A small CTC image transcriber, trained from scratch: trained on numbers of one to four digits printed on busy colour backdrops.
Rows from block 8, named by matrix and row number. Rows with one number belong to one neuron. Each number is 128 + 24 x the weight over the matrix's rms, rounded and kept within 0 to 255. All counts start at 0. Numbers have three digits each.
# fc1: MLP up (model.blocks.8.mlp.fc1.weight, 768x128), inputs 64-127
# fc2: MLP down (model.blocks.8.mlp.fc2.weight, 128x768, transposed), outputs 64-127
fc1.640:131122160142123151129123108117114127135166133132159156115138130094132127111149145126153104177122121137095119108146148134148116111126149106122095131115182096138123087106110117114147184155111143
fc2.640:118118132116157078105126132145098118120138125105154102149090118102097134096151133121114121137090101131145130132141108170111115127142127122142127120126095155113105133164104115135115086145106156
fc1.641:117124129124147132131135116137146112147155109098112140122134129123132166130099104113132150123139124149128118114124127133113120146150175143129129138089105083116118137093130138122150145128166144
fc2.641:123154106160110120135106122142122150133144136110149118140134100119130172156121126128107134126126136152115126131140157117112135141160147119123125168145156144108129115142118124144149151130109117
fc1.642:145126118145121103167131169079123098176173132124144127118116081120153159086145118121120123129079135141158111153137122134143133149142127136105137137173143095135116137116125123155141182190164127
fc2.642:125099086134080108122133126108085083103070157131153141150158141141121083083156143134139130108069122127109170120171130101103087155184172150084077125167147143125128127125147134170119111143120140
fc1.643:157136105146130098133130168121122095116147154104097129123120141088150132118123129146123102075129097144084156139097129097098150195141135130137124128164126134106106148146119146132149134128135132
fc2.643:091129078131115102093170135145136136137145150172150124125166081114109087134106151131102116132145120128165160105135165108119141107133133118097138114154179137142084133099111142082112165101091151
fc1.644:145158139122102116154116126136126136110129109137164139163136140156121124143103160119126135130109114143114145086137123121123131138125132140125107115110134137149125122138133144143123110123135111
fc2.644:108125137102132162115104119145107106134142125140103070107144116115116141123115121104142134146149136126124133119121125128143148146129136123122155119115131130146142106142124132120136136120150132
fc1.645:113120206110088125110142098154150119116147100129142092157150111121115136127122123070154129090187129084145139118151148144119111139169143147070146102098134137161150126070085125122159099166166088
fc2.645:126135119097153135149122143133087164140121132142131143110139109159057144166107091116125140113123171162161122131103136137109148141125182124121120119156134123116128134085173160147129127121139125
fc1.646:081151113113154172152126120106132157081157124095083120194089143111164111116143146095131114109140103158104134145141114114155115155113118109132154137114103130162122155089178125072140136105150125
fc2.646:123105144155099166134138133129151117097115121072164141145140147119137124111107133112109125083118141119142122134130117122101122164071174144096116074162134142125152110139191093098108162137132122
fc1.647:153149113142105142136130165125112156153148139142130107128131132156113131114117124140119151123119130129125114114142126117126122133116129115110135129146127145132134099118124128154117110151130139
fc2.647:105143160125121112155096108134137132127138137102121121130130109133121095135121105099158137124137105095128115113122150121135133103116155140149129138159136113141132133123097098145113128129137105
fc1.648:114131134084159140119130156126149133145095134137097130120097114131131167129139116133136120131122131154116117131121120149123113132140124103135125128126132160106135109109128141126153138135134141
fc2.648:109149115117140124162118155134121132127098135113140142146131104156141113160132129119131139129151083136127140123151134152140086111127106124119145140112127134120141131136132136134115127139134149
fc1.649:145153115131130075149082122122122156137124139127091125131125086122107151141136141121164114089152113148108135120134129140132101133126133105126128120126111106117125150134120147120141092109101121
fc2.649:124122131141143100138141095093123153151134114140144103133152150149160169140152113104129147145126140159101164141135149138117158133099143154082117126113147131123146137112143137112129089142163129
fc1.650:138131167111128112104141108129098115150113124106126107091148167151108107136117112116117158103126140125142120101119102175117138128139134156147127147135150142106148112121106145093166138115128089
fc2.650:149131145121174134164136171099132149149145118120114093104147117143145143117127110119080137107175133099115149151135108180137105133120139146152166135120154150137141132147151075130153069166097140
fc1.651:142086145093144135171130160140154148102170135082160145176157039155149114167162167104121216117127148045165068143169153143088105101138118093162184085166115142127095083088125098156132064130142136
fc2.651:162156127142140178122092141124118157117116126129122161050134154145202145121144171133127115123138136119103154172178158133142156101129119127142117137117094107255154143070158093103092143170152137
fc1.652:111130125121090131141144119130117105158162144113141112125165145111118099148137123133126120124114117128130136132121139115085120089112143149158124146114107110149106129101150133151132144128124129
fc2.652:140145135134129120111113116165111101147115133119098124133142125141131125128136147140138094143114104098119129151131129100123118120180142117096108125124137104110134089104133134120124145099150120
fc1.654:091126151129122152119113115129083052158162177147081120118155150107091122141149154139135123139126151118133129126117145162134110124073125126102157144118097121082123119143164109125128111154130105
fc2.654:147111102122136106090166142130085138142156125136079159154159128123111120131147102162122091137108155117099143128107134072131124120133110156124136135120149137151098128143105155153116116088139118
fc1.656:095137145125118162147119120116095106123118136140142089145153124087127139128132158163115122099153102125096131112113139136131129121117079113128093167124116099138104120088138122119129123106126089
fc2.656:106096123123119113150177118141111116121157124144120083159167178077145112119153110151118153106153120119138111099114150117097091134118117160131096118122120117108120116129126111130153134102136110
fc1.657:105134136159078128112219106135101152144135122127136107107123081143115117188171114163140150104083062151126141174150141157108141103114136104149158081128106144142126081148091152125135099099174127
fc2.657:146149131144170105128144175169114098099181131136108179146125109151148070143086148158126103133122131094126076047129106117146117148127143122129110105145142123139108096109119153146173119069166119
fc1.658:127122119096149118127141138168118124160134131127147107132180133140143128161112099134143107127117121137120121107181098171129114124149159161130086130089142135138187092107134128120124135121136109
fc2.658:138134084133141163157127128114076129120103116140156141173135120116114137145116119137120148087133106166152084078122132125143130166137110115122127117142140134132118108103132134142116113118109137
fc1.659:115122116145148126109162134134145080144129136140117087135127140103108120154114113174119124173142156134157160068153125102146146120139111107141133128110207121125139123132176132140114138150141127
fc2.659:154137155101107145145114121130121120092119148125109134121132145115112114129163112137133124103133126122168156154106116084121113125114116159132098143135154193145142134128105164124172134120147107
fc1.660:104125122134138122150132177100101162146104137161113129097085065142132150110137130117118140088158162157158123116125166125109119174132107118062092119125113105086114106092154187181108172156125095
fc2.660:142125154122076095092089110110091077194096121143144084179136212120102082142152115147111134130129114138097171140134189085138101132116094145117106116128115102123136135152136118175127141122116116
fc1.661:119115114158132119130141099119156132096078159149118152134124081116108111111125157134197161119126128152165134089107122203096114132150141118059164092146095114119135130108132125139110084118108150
fc2.661:115110117104100099184136161128135137123113115111104146113103110158100130104121127130155141132152153152114138168102133116132132155175124150121085054124126073148111151130142167102123111153091168
fc1.662:170111151100126149096097177140160121159116157104163154165108104145166129136136162105111142068159153081175122162208119129129140141174161097097094142164150105142144111128145154111170137132142134
fc2.662:142158095156124188091088096160105134092055116097093154152101169117098130098144173174160169136070154169106072167122150119119113114149176139125129173173097100148146128096082152154098177078086178
fc1.663:147116133142132141137131145130081119130126134117139118128115124147129123110099128153138131085161138139125111133128107156125140178148131082119140139122128131102123160116105147149136111125138130
fc2.663:134102155155123111129140088164138146123141139116154139134102129124132079106154153138157114148140129164146133143150202121137127104142145119131133143133160100107142141135092153110156156126113152
fc1.664:162141130085081095134138131147140093111113105154181122165114142134131108137121143152117174123103142148125131109148095108178127137107132109159143116116092113148127121135129128158121148131147167
fc2.664:117109133122094144110134121151144113188136131144075089092150085133113183104146110123148140124142145122125119121138126145081137146138105137130140123112162103114153129118141130131117104102119123
fc1.665:148106181173074129118087140189132131099130181126134124148105124118120114059144122111140101087109104162126079091102112095147148129165159122124142112113148118150126112134109078110147131150162090
fc2.665:091122124126134145108159098149083113086110130101137169139134167136172142114138084144142109128097072207130124120113126083107088135139168132130120143109176202127107139182121104121191085139117182
fc1.667:171169112160141153142150140130089093163143050139119136090139130094092115144119119087170140051176138139196141123076114147168168117074115143164104140138171120124108109135112059080153142062145089
fc2.667:161090145168118207126145084083158132117082119149134079117187199102080123148156072141167165084167167152095149144138116094161081096124151123128076092107125205159141127109127167146137135098150173
fc1.669:154134121120145118167128163105111114145097142144101095125109141125101135115116106101126122089132154120068087128083127146170190096128092117130148128135113202106124131147104166161135146095126134
fc2.669:122111121140128097141154123110116106108157139134120155149143120104155065147120142147163130148151089151124153125122140132136105112141076110130140138169197151154107143095152180122116127128138144
fc1.670:140100119124108094118147084140115138146119117130135143138130140126153114137136092118143122147141119119155130161114134117114169131132115122100149108128136135124136128148105123139109100124100106
fc2.670:117109110138147155121132093157155119118112114115141145117125117138137124106120132144152134165108157104128125118126138144142166112140145143136136149113101116119102104089141104104134088175108099
fc1.671:131152113089098112143139121081142136171131117119115088121161095078152114152078167110147160079139137098129126157176112123125130110102129113145180138155000108105134096127139149082170126141108087
fc2.671:104135136157130100120154149061150133149134081131107122128168143106149058082098127151090144067088135128099091090110137082137103193171154147160098118119124171131117131101140181127144093149131154
fc1.672:118145123118118167115099108126135123151142137121125173094141097144133123161146115090092157127098139118138166118167136172143144175151147131129121157153103183100172174130151127153108139132128102
fc2.672:151108157139135139129161134151133108137136098132130135132162088145120156097130157103111167139113126087079156146087166111180147108135195091115130150069158144114179148131122132118081145151149140
fc1.674:128113147143102125123119147138137140119128110122123086113135113158109154122124129114141107104152108144140125113100126089117117158120115116092125129132139138138142116133145114141127138147144118
fc2.674:104120133100161115111097107128116143110108124128155095099147124130116127142111103128127060139130118125153139109122155104121130118119150135139105113152139144107146099141124101113146114122121132
fc1.675:143108172107153141109119139092092171160185078080145128187115164162057111193124074085111145103041137113131158108125112129125086096144154123185133163174138153132123139165107142186118149123198129
fc2.675:134121105119070106149123123162107145116095137145119179147134132153095116147106126078140128122155174115073144139162141156135094119126081167106114112143157125122167113137137144120073136177130185
fc1.678:190153169144108127101146074121122146136121163138142156140152137148120156165103112136120126130099110119153101152117153087125117140099186153139075164135162130104115135255142133117115145116133126
fc2.678:157120119121189177237125137124104102119092145167158097165123156119071154173159139141132119088107142080097158104142066134117123083128122099080168128061090096095169146178085124117160177117118135
fc1.679:119096136125104102051125155140093104145104104155102110111091105151157106135168118121090154093108130131140097119127117100097163082093077177129170145103158141085138113178114096110108094123093111
fc2.679:135081129184133075149128147166133156125138129208102167086158172175147149079146112167112135089096125120085136123116131120122169110153099057152156124174136127129108108116162088085119130106096124
fc1.680:127113104139070145101114151127097130155120134136112132121136143137108157162144109080130144157128103113130150113125110151118127139161149088111164117097110125102113136134100131150081145165120150
fc2.680:112110147148072117098134145144108134107127151121132099133098115130136143113136130075161122113132115104134124163094155106122159127138127117151129171115139120124147125109130121141115127158146130
fc1.681:158129117119123093154147107112090116121150156144120104135124130129143158149116127141135111153151131146094152133146145101203115168136135111142150158124119107122119180110135144096128142125137116
fc2.681:113136124154113092142147110114149146136115098115169121116145102081129164138123133131119168125088127122097158124110173127100124099123128144120123090162129116130100116125106077135166116120132124
fc1.682:200147113171075145121132152079117090060084158125113082103135105121112125125091105154134144150104103122175123126124127131045104100130147123136168156129066148186112133143137117100117126107160127
fc2.682:132135135147094123107173148114098118120168107141097088106147167098109107097077147093119178127096128131109116132079124112149107130113127185126147130145174115159167117161115083091174164120095133
fc1.683:129158100135122112145109141125110128135129134123130151142108137144129165152123106172129117149145140139119144122108136125143138108143078163119100125159155109132121145121094121136140151139142122
fc2.683:110108112119100125124107146142127094128156152115156125096138107139121113125138102134110129126126088158133154114114117137128125115151106139126081130116135111151111124117131120137141135128152140
fc1.684:158122115125161131141088151119100121128129135149116086131144111139137135117107143129176109170098138119134062119130119126072108142134134115110128117119116100121130125147142107143116132087145149
fc2.684:141133123128110123182212100097120131115112141106140124111133118150142151120125132115116123163176094129157114135164132134141133165098108128078145157137119151093126110150101115137152153103119123
fc1.685:184165126125141195118115130167143134091154116122104165158157125159098179141154122064065139091131130081125043136104085131159117226125092148139111122080118138070088116255108139135099043103189169
fc2.685:184178141209154169111073165171124098149156126182121041217140118118148118168118138083080107094122127201121154139157095152141152133141216130173141120127136146110154147164128137086140107127155152
fc1.686:154146136182122158145117119157124099089104131122119090143126088111151124154108149122131133112135113148133123158108139126112156125142082130110121113119156146091148181130125141112168118103120100
fc2.686:149121120147124104136120163115125144123136135136121087133146116127097137122140140147080114145171153134144167099137137128121113143140135122145164108158138131113130105070146107124123178134133087
fc1.687:091125141130091104148141091174127134175103180111102145129150123086117137126109159140107174134095184117182117107126062091114101085106122094162118140124142140108171176160129115090168099167105187
fc2.687:127090128102118026157176120119144169141107054143078079088187141175139141117181103115072151143127152162126133142172127138165067098148167101123127151127120144141172046163159153160153143128140147
fc1.688:109143121145155115102108127137126116079070104096140131149148126114164116102084159084136150168124115076090139155098106143086120126138094079114101148086101127110115125114160131121087108120115116
fc2.688:156097118142106157120138137121156154133136112084182133208137141122111133134110159148174171125102141180165168126159138135165132110140144106137154106107143076108123140120117102160091162155145143
fc1.689:167122134136106118156148160138128089154089107127104131103115114127137159127120139151130156103153100129128110161083122119165127098128130179122113130145147111134146088119123170115143111125115147
fc2.689:125134113128181138082119137122109133116128130167164096139144101129120116139165109116128123105142144140112121153121109125120139152131119141148139147146138125175073115128189135133113085142120124
fc1.690:087143140093157133113182165116121147128158127117115129100130151150149123125106192112138132082142126115134121136162104084157114096158120136086176114170119058106137114130139138141147141123112168
fc2.690:116130133159114116062145160100173143156092176155095137076140109144117089127118086164123153098152129138150135142107114164114147137118086163143145164150144103097123166131140123145111124140113126
fc1.692:144136166102136114102106139119092130138138102139131102143160114119106158097150149132138158150119131111156119108151147121120107092139141139120118107126130117120142124159127116147122143117129137
fc2.692:136113110112100121157139113112108117139137133120132121092128114134108146117134112169119136145125142121121123127145099104109120108141136135149101136126145135102176107131126135111164122115121114
fc1.693:088151190126153091133119114147068128163147165142110180140113113158112136083134136172125137129128115146115087136118155104188167147128121085100111108201147154127148173137136124167093128101162150
fc2.693:136172189152094161126135146115119136113135138099154130122121108149139164119159125117095164094151101134104147150138104165114127099071138087165129123188144115153134170112168138121147123129180124
fc1.694:145078137124116100131147167119165150146125140138107151104128156164133132078133092138148109132108091123114113096126129127123111110131113122138155143105148122138131107110114133149114120130114179
fc2.694:114141157097166062104144127122159137076115155115159134166129128128104127144146121108127107172150117121102101111169116120136128184176161089125091130130149144117137083141163152169119108124132130
fc1.695:113088152118096124092153205148113139129135130117150113167124125116078114075111154120119099132102107098151122112130142096129147130094105126096108107139111146130134091104133137164125099129132155
fc2.695:128125132144139125105112079182171126091137163092141128131147099097119124173091128115185148132184120101156089129126131109147124075140128096124134113099115124111123129147106082148113101112126121
fc1.696:092126120129115129120139140145107136090144114125109112115132145135124148110101139168104106122144122139126120142121142099142127083141106118123144151168149114158105118137112131136149127147110126
fc2.696:095142105108153097136120107140132110087137099094121126103150092122108113111136116120108130142127128123130112113139128130134143134159115155148125153128141095164119142153122113128148122125121114
fc1.697:136098149131107120142123169124135141147120122129120113129135138115128154123114131118133116136112128134135145138116137118135129123121152111137124143140136116138104109104145121136139121132100137
fc2.697:104148133111158143124125113130125154121139146128128098137107139130124133139114136129116131124123118133119135112132122130127107125110122135116103145125141131122135114140133115144117134095122129
fc1.698:096131126075103086113062124107136137109109165174100168119163134169119123124107166110132122091167088070113095178138136126164104136116164135153158126171115130116121149126116122116152136137119097
fc2.698:161162149155112156119138141159111105124112138134122142133133171135116085130091110121128131131155114126119173121138095128110106144138153111130115124140133102177149098080086177142162136087118102
fc1.699:131123130097133136156130092129135132088127164096095146092093122112139112149172124154134174101117133144166097143081073097097153062127181148113154159118121109129124144110145147081108106139145120
fc2.699:138086136155088101117125118104089040164118129115141114141134148160138113143149100170131156160129136119094129163068126126171116162142143123163103092155108138092113103157125105083130167148061086
fc1.701:164082155141125086175141140109126068146147060129087073147119115079169133100142149114077101114156174135143147167166168141114137134157173093120112156154104103132125123113151133178132095118102093
fc2.701:176153043125102150101125143144139161161175107151141121101108079093120138089145125122139149151124137065173143142119127176073165108150114122142173141152113158107116077112098111135103163114095112
fc1.702:152109131130147128097098145114100129162152109144156086120113106138093115138126135150138107137141107120146116123149156119082135138117097145129096150139116122140115140138141105152157093090144102
fc2.702:109129149085112163147096130131175127120105120117143131091126150107124108113135133086101117104147132128157146094123122110150167139152103116154105150130123124146107112157101142149156147133135088
fc1.703:119179179150179118124127118092137095135144148177111148149127066140164108183132122131119165173092164122134066114115122134117126113120122161142104142082101166109133104138115124135117103109132152
fc2.703:171097144157112099082128149144137144083109155102131134126086116166121094171133155144140143141164096181125160147117104180119151121106102109127131127133070053119139135127079174140091168168172164
fc1.704:139149148158113143111131139075120149109125139134113115203148169117127129123156134142127145083159106101137118167102131102124108094143128115105087117127202128165125101160166139125104157116155180
fc2.704:157139173122117132117110144180144141105101130157133086191157127120160108131068100133136174123119096126145143130169100105114132110157162164159093145111154111156108096120159101146117138159159155
fc1.705:167080112137111134154132094134166164148123119143129108098127134150100127106098149111141141102147113124140106131127130101079142124155131113135103134137153093150131093134121098133110103136082143
fc2.705:116133148124142136075109134115152134141141127163107136109131138132125114132146154172159118143128142101114121090157117125155079136144112144109095136062104129107118136128144188137126115126128129
fc1.706:109108133137121162139141153099119135119100146106124140108149161144130115108127132112121141150105113146109116140106081143171123118093145132171117145097163101103137136167095125166120113137137114
fc2.706:178109109131161129138131154167114140134094145155106151184141130181137124102138171089156109130124125200101139149131119138098109142136122103089150141125143157138156149160104136107110133110131107
fc1.707:112092147167144126121109154141111095127139139166127109141148105099117115102139129161131132115151110088102112143130173127136113171132132141147150133130148156098144171103140121145157144090149127
fc2.707:151156110135121154117184146140122134135114129104121151150129127147125105118146161143130113156147147159157130153131138161127112133157180128145167161098154077143117131102082100122158150143136132
fc1.708:088124164144170141128117108161147112089163119137144124146115100104119162140120163146154164130082140131146101109110079120117184129114129157122143130110120139141120147122084118125114108099115133
fc2.708:131093119111137115130110166145092114084135122105183171166102127116123157117120129107144096139126149172097111178115130124098100140121101153115130123167078116110101148115120157127117141174163147
fc1.709:111140095106137123114095116117114149119113133114139136140163144105095165150148124146116130112140136116151112130154122114124136113118146134145150114135112093128115121163121111111098103119082112
fc2.709:135137155135093126178113128130119115125165116131142142096110125162123107130139140141076117067114113142149143154123089118143103134115117135117136105108113107116152095131146093146112144086106140
fc1.710:129119126109132125118165122151146122109154121117123156136170136145096116098101142124147158109112113109123121179151100113149114101140140140151161108142160122107188074174170119136141110159188142
fc2.710:143148075116061170143066118151110113159082090141117133096120127165093153134123133159100129125154189152127126117099125146117135133171114131152070143176113165101171152154140141118156123095146114
fc1.712:132134151111134113141138122136105165140132156125148103145129175138146119120119118154115125120101099122135143135152132139098148105120119140124110146130125106143141178152124111145142093141125140
fc2.712:139122120123139086145112124161142131108121146127136140128139120117145172119119147135133118140132144094124116152167092095119123153138116130165146129112093126122096096109133127142087138115101147
fc1.713:178102123137181168089135143152133133130160122084109135089058136117116124106127134087113153103174124102127118125140095069114149141096135142122118124090168131127112139174088107111056173131124117
fc2.713:106112132157134108103094156154115114155158152150133160146174138151129111143174151134145160136091122126146128178181142115091134149118153149125098139125146135093108189158151195112126122152142192
fc1.714:143085101135077145101139075157158115094089126134133105096104230120151158127121121106115084076117148139079094156126099146131157119099135141120119165157125155145107123092162130079147093167144105
fc2.714:117095120141118061096149145082206140082128099081100102108127161116119190134174165160137158112085142114157120162128158101149103152134081149152109124111123110110140143168149084084088090095099155
fc1.715:116150135130114125115145143169100113109121115165145151125131148103145102145136133156127162093111110133107142101109154110110141144131147141073110119124115162126158137137092107116110116132182137
fc2.715:139095114126108124138142171165113144133152085157142143128118137105109151119097132112148117174115119134143123084125143146143151144147159136106109077137150155124084139120130154137143150179111153
fc1.716:123138115129155106107130106131115110128143110105101136149109162150148129183115105137149109132100124146111127133137127119145132114118088139128136151153140118121134137120143118128113130128127126
fc2.716:122115137118125123104103130137177145128114157131131147135128145110122115122137083122144142113133131116147142153144109146137119126099103150128103104140114115116140131121130120106121136143122143
fc1.718:112122151161105129113133099122121143140121176092185152101138168145120147143161090082144161122133131083132139095103106131135146143091137108129145135150140142117092113143162147147159106123153135
fc2.718:146120130142162116136138073172144146125066155132110154139161128137088153119139169091124084132138112146147156139107147103119107135136143112158139141158098150119124170164137162062100068175110110
fc1.719:176169158145129105143156137170093140081151140162170148086152122170152056140180189116134183132100157152110106069116100098147129133118149145175112145112072165113095115172173146118146106093152155
fc2.719:090104115178146088088189129129176157112116059102126128153160147168134146129136193128175099102089102116070110121115134102106052122107156087137166128151112105144156122143064129152132160143122095
fc1.720:082176090145108127113078126101175153147138124156124145088128111141136091178116128133153124136108142131135119141092136110137137145127091152124083084100128131113141096126157159125110114130116165
fc2.720:158120134159098161129133097127171095139183157149135129106085148153152128067108147115101108090121136122133132110122158137118150147122120100147135146116127138114147085109145132107170119110146124
fc1.721:106144136093140149115151152151138087142119113092147092120113122120154112136138152115168109093187150133134127168104136106116128116129139154134125163142157103106116130121123124127150142128140125
fc2.721:118134129082148110120119129113135118135120120159122138139135133106138104102144128183154134133113154149127159159128114145108115136136130153145150138105118138122122099100150166086127132135136158
fc1.722:150130190139094122117138158115067136156124134118107122148123112085129130096141111088128074131129117129123159119135151147098127134117086100120192123125132117113136156173147109131109118151129092
fc2.722:096138099184148097125131121151084140108120168140107118120129137097150124137175091127129107165078144093127148159126106120137141097128098110123160112127170117120144105112161122104156120106113146
fc1.723:124117115105114144134085109135114111113120111132139105136123136158112155118141145123139123126132145129141150098141092137109095132106150120116106131128112135108130129120107130151129136146144130
fc2.723:148108114102127124118151128146134136152128153133095147137139125100126148153143103115118086156140122112131140132130152112128105131166116168123123125119137169121144122134139129153127112132139127
fc1.725:112120113123134171119104122119125144131130116120131108160160123100149118140126143125130142145109101099159141138130136125132131138146099140145136149136130151131093105133143127130134116144108142
fc2.725:156112150085120115153134122108185117116104111128146131160099108126135129142117153151142110097136109109114128111136143115141128148106172119148137138094126135115127144146126119119114153162131139
fc1.726:162151138105131115110080113161117131136108121151127117146116149130110134118132173067097158090101150143119140146141139142092104087143107176147144079145102141175154096118100121153116104120166151
fc2.726:154114172126092155157122159144131125151151107137111165112099129119097086132121084068137108154145117108133119066173168121086117126154091140091119107188102121178142137128153134116093114098122175
fc1.727:130134155118109125122126151107107113150119139167129124137125126098113095111172134113158152110091103171140113124121083095127114114123126133141161132128099104176078132095130120134112146109187139
fc2.727:143146131151158101116135112129112097164127124115096109143104161148114142139089162111131133119088145127089061116137124140080129128150123126157104120094112151126121161156116116144094130125151135
fc1.728:146138132090139113144140141164104158116131142139156162126139128097126144111130121096090160108118090111124098137128155125152150130127147172135156144172119156110121137129136096112173135134158134
fc2.728:104135125136146157137131133148141132138147125152138123157126106128118139130142123134133121152136154165118140112097118132135152133129138122125137111132171122126111191112121150123160122086122109
fc1.729:102167121149161112119162138126089126129145185115116166081136114134097135147151126137129123159140123150151137111134144099123136110110129151138081096151119133103135116115153140156117101134126160
fc2.729:181145089163109155151136118164116146132128143101152156144131164125141157147108131086112102130137089186132108120151129123133115125120127119122089138152120113098114145120111116126087160162117095
fc1.730:119163125141102150114128166143124116111125098130160124166126136143104151131085127119138147132153159098162078131119057140141127138097129122138143097109121130101118149126124126149131122117137137
fc2.730:155131145094127154169138115129122132135100146146111141094124128159131133123106128130137128137133121165141104119118151130117129146124141135130089119143146093107114127135124148167142112127139141
fc1.731:104141094136120118130139132115104137108148131123157103121129105114137114157144139133132133117124113126109121122131123149139149137139143146127127118163081110133150124136134132127095139138136132
fc2.731:098131103141118123127141141111112108126121162114122120095113127122128142141131140134127111118113125093132117121131120103117118127135121115103114118149140125134123116135134156128114144127148100
fc1.732:123118117149111091129123132139132143116144101131127109149139124113108131127126122106126103140108144140119119134126142139119164112114121121102123120115111141127117130132150120136152127126148135
fc2.732:116126117122119150141124123108121133130137131113121117101122119111150165128126110126151112146120128140141143127147118126127151152110101128138124121118148111148118121148150120120098125108156132
fc1.733:117163152129138080105149110155094141161178102131088126066121125148117124111108124159084130190152077183122111109136137147080159090080146222151107094115133073140160098137163110137139119140113141
fc2.733:132083088138147151132147149167116110108109131118133160125133176129164133111127141123134061106101190126134151104146100131140133159150110104136146182146107151152062119081116155119131111066120137
fc1.734:112137175151159094106165087116127124131098133113113078133137118136134156107156110129125151096139121135130133151120135159138117140115118117138119138119141151124144126112126143173131146127141108
fc2.734:187125127123127145119147141191109164121074120123142140137147110166132197153141107115128130116137175104085119137137139116138119106099127110146140140142100118118122118085176131110109103156118143
fc1.735:104154093155139093122094131106193114121080153130139128127144158123100128113134141143198140107114136154160166158140151084191099123131121096155193117103107096109116129096126134125107157184110088
fc2.735:185154154102118139154123108104079078179114080151112118101112119136123088128149099125094136149080156181119129123081159134089105145107163153057088089123111170072147168114072115154170099093134148
fc1.736:140142124147139149160207122106106173137139118118064108137165143122102139144071196145142117078092100160154179113098161087158085174121130151095110093149130124122158080114121139200149148114144168
fc2.736:151108111118140151107160143106151135155134132127152152104109079161150152119167108100103142097152100125121119073129158180149189132116138110108159119147104108151091151135139128158133163064163138
fc1.737:148138118139097106137128144165122166152102123167137154113119182131120108122126143090122107131118123113125099103141123105191143169126096132095116121128121107141129065086127108131143107128112133
fc2.737:105107162176157131096146113159180116091117114133131135173123148107145145124142087109158128127145123105134096100116170177104124134151186111140133114126105111146130157135133043114133117117137140
fc1.738:117112138135131100146138125162111130114136122123125142157087120110154174139130160148102116131103158141118126121142116141147119108147140088150126140122133122139148119133135159134088151132159135
fc2.738:092090090144180129116144156108121151141136134104097090124122102118156151168128112095162149134114121118146157140144130143132093131152153109095123148126148150147119152124131130142138148126130147
fc1.739:145085123171169139078120112127115148127101117108112112128109137145138113147129125123113118109074159122133085149094115123104149122133127116107102132089145088114171110103130098144116102122131113
fc2.739:113111104083139152122114110119089098095100115138106148115100129153093140129131110152107104142146170171146140142120126166132102168138100177120129088145149144110127140140135114146133151113143108
fc1.740:190162082186136109152153095125121101144138131117123116146113113104134170109159182145163122141121158154137145176138128187129134169152097127150183105115124128092117133142165142108134149126108128
fc2.740:142110088124113080131132156098140137129137138132124086150112075116159165154147150137097103126139068100128152117138158091136100126153130119114123080121160142132160124094112123093161064119097091
fc1.741:141125135149129126132106108132137135122119107157130110082155099132133146117146139050127138121108115118144115106116134128082123168106141157115146142122126107106105111162156126126145099130132118
fc2.741:127124127149112080123123109131087159106130150134142090090149110129120140106149137141155086167095144149138189087115126140137136170125121154125113129152103136137129124189149134112141102130128127
fc1.742:151136146134151152084090132088163149130137135119127127133122145115107132157144129086135116165135125106118113130101151111110120114123141112095132096156153130163124159121125148109118143138135125
fc2.742:119173117133133147131148127140107109126138124167129180158141150127130118121079147137131116134100115107131123111140151121153108115130137121125117108147130150125108135147156111100122157179135110
fc1.743:098064093148100116157200164096084083080121106109172139101104127124150080109136134129156114142174140115186159164128136130124090111136131114147125134127150101134134130125129107131147108154126134
fc2.743:088126145113152122067124086172160134129106192119093140160101144127117143089096137121110124148165166117090112108096146176106112149155132123139143147096178106102112131119104127077126150160097133
fc1.744:116139112123130156109132171115106111135140140123104105153107139131111206117128116134141138099088124113021134134167155116119101107099134114145164147137095137114130117121116171152137184117103134
fc2.744:170064084142129118145181163127120138118144153114148156142123105126106107142094159096171174127119093101181131127150139125128070087118069153131116150119170149146136153135129157145133120117135094
fc1.745:152145117121125083084131117121126123133116120077141116089123115110131146112112146184167146130175121115098122144106147115161072131136111111165141121119114133113131095116141112119134120122126140
fc2.745:151141104085101154121155146134097109136158106111138136087133104128130122151181136142114123100150095135151106129129129135148146129096154101144155103130119142136146117125107141111150086134115137
fc1.746:122142137126117144128106101137149130094158117101120120166091144091122119132115159155120090149091114074141116085138078100155157104108097116142121145160146126127141140084173130139094147196124125
fc2.746:158111103127159120130120107109156140118131116091123128131118149123130109112151123135165082130141105077152123171138090122114090144114129132104118101103099142106191167128067127135093120120160139
fc1.747:124117112111154143119125158160165157115160155123155135139111133107129136122125091166139093157074104113086112150119116123133088123166124160129102131135122128131134151133126140124160121150110146
fc2.747:089115123143180130130167125149123106104089176136135121136120112138111112144101104107114120144136114094142113094172113155113117141110117088061096095098152143131133126131140142144130081115154077
fc1.748:127108113141106114130166146134121115112101124119115175123125139120145120134065122146111115157113112129142124177106128128132116116128139117127140063126114155102145154118132109118133136162138138
fc2.748:156136111106140117129116142140144128142146096133115150152122119110116162147120101098122137165142124112159134123153107133159142104142101084149135096092157114143111106096162120183102143121117126
fc1.749:107184135107130124128155096137137112157129110088142111143159164108103121138115143093159097177152176139148140079147113114139121138127119119115132126122239123115136104140172097169144136127119114
fc2.749:157126173123116167116110108094119167126121136123131151153090145114155137096119094149098113138122171133140089131128092106094096137108157125140093165115141178138162119181125163118158131103158148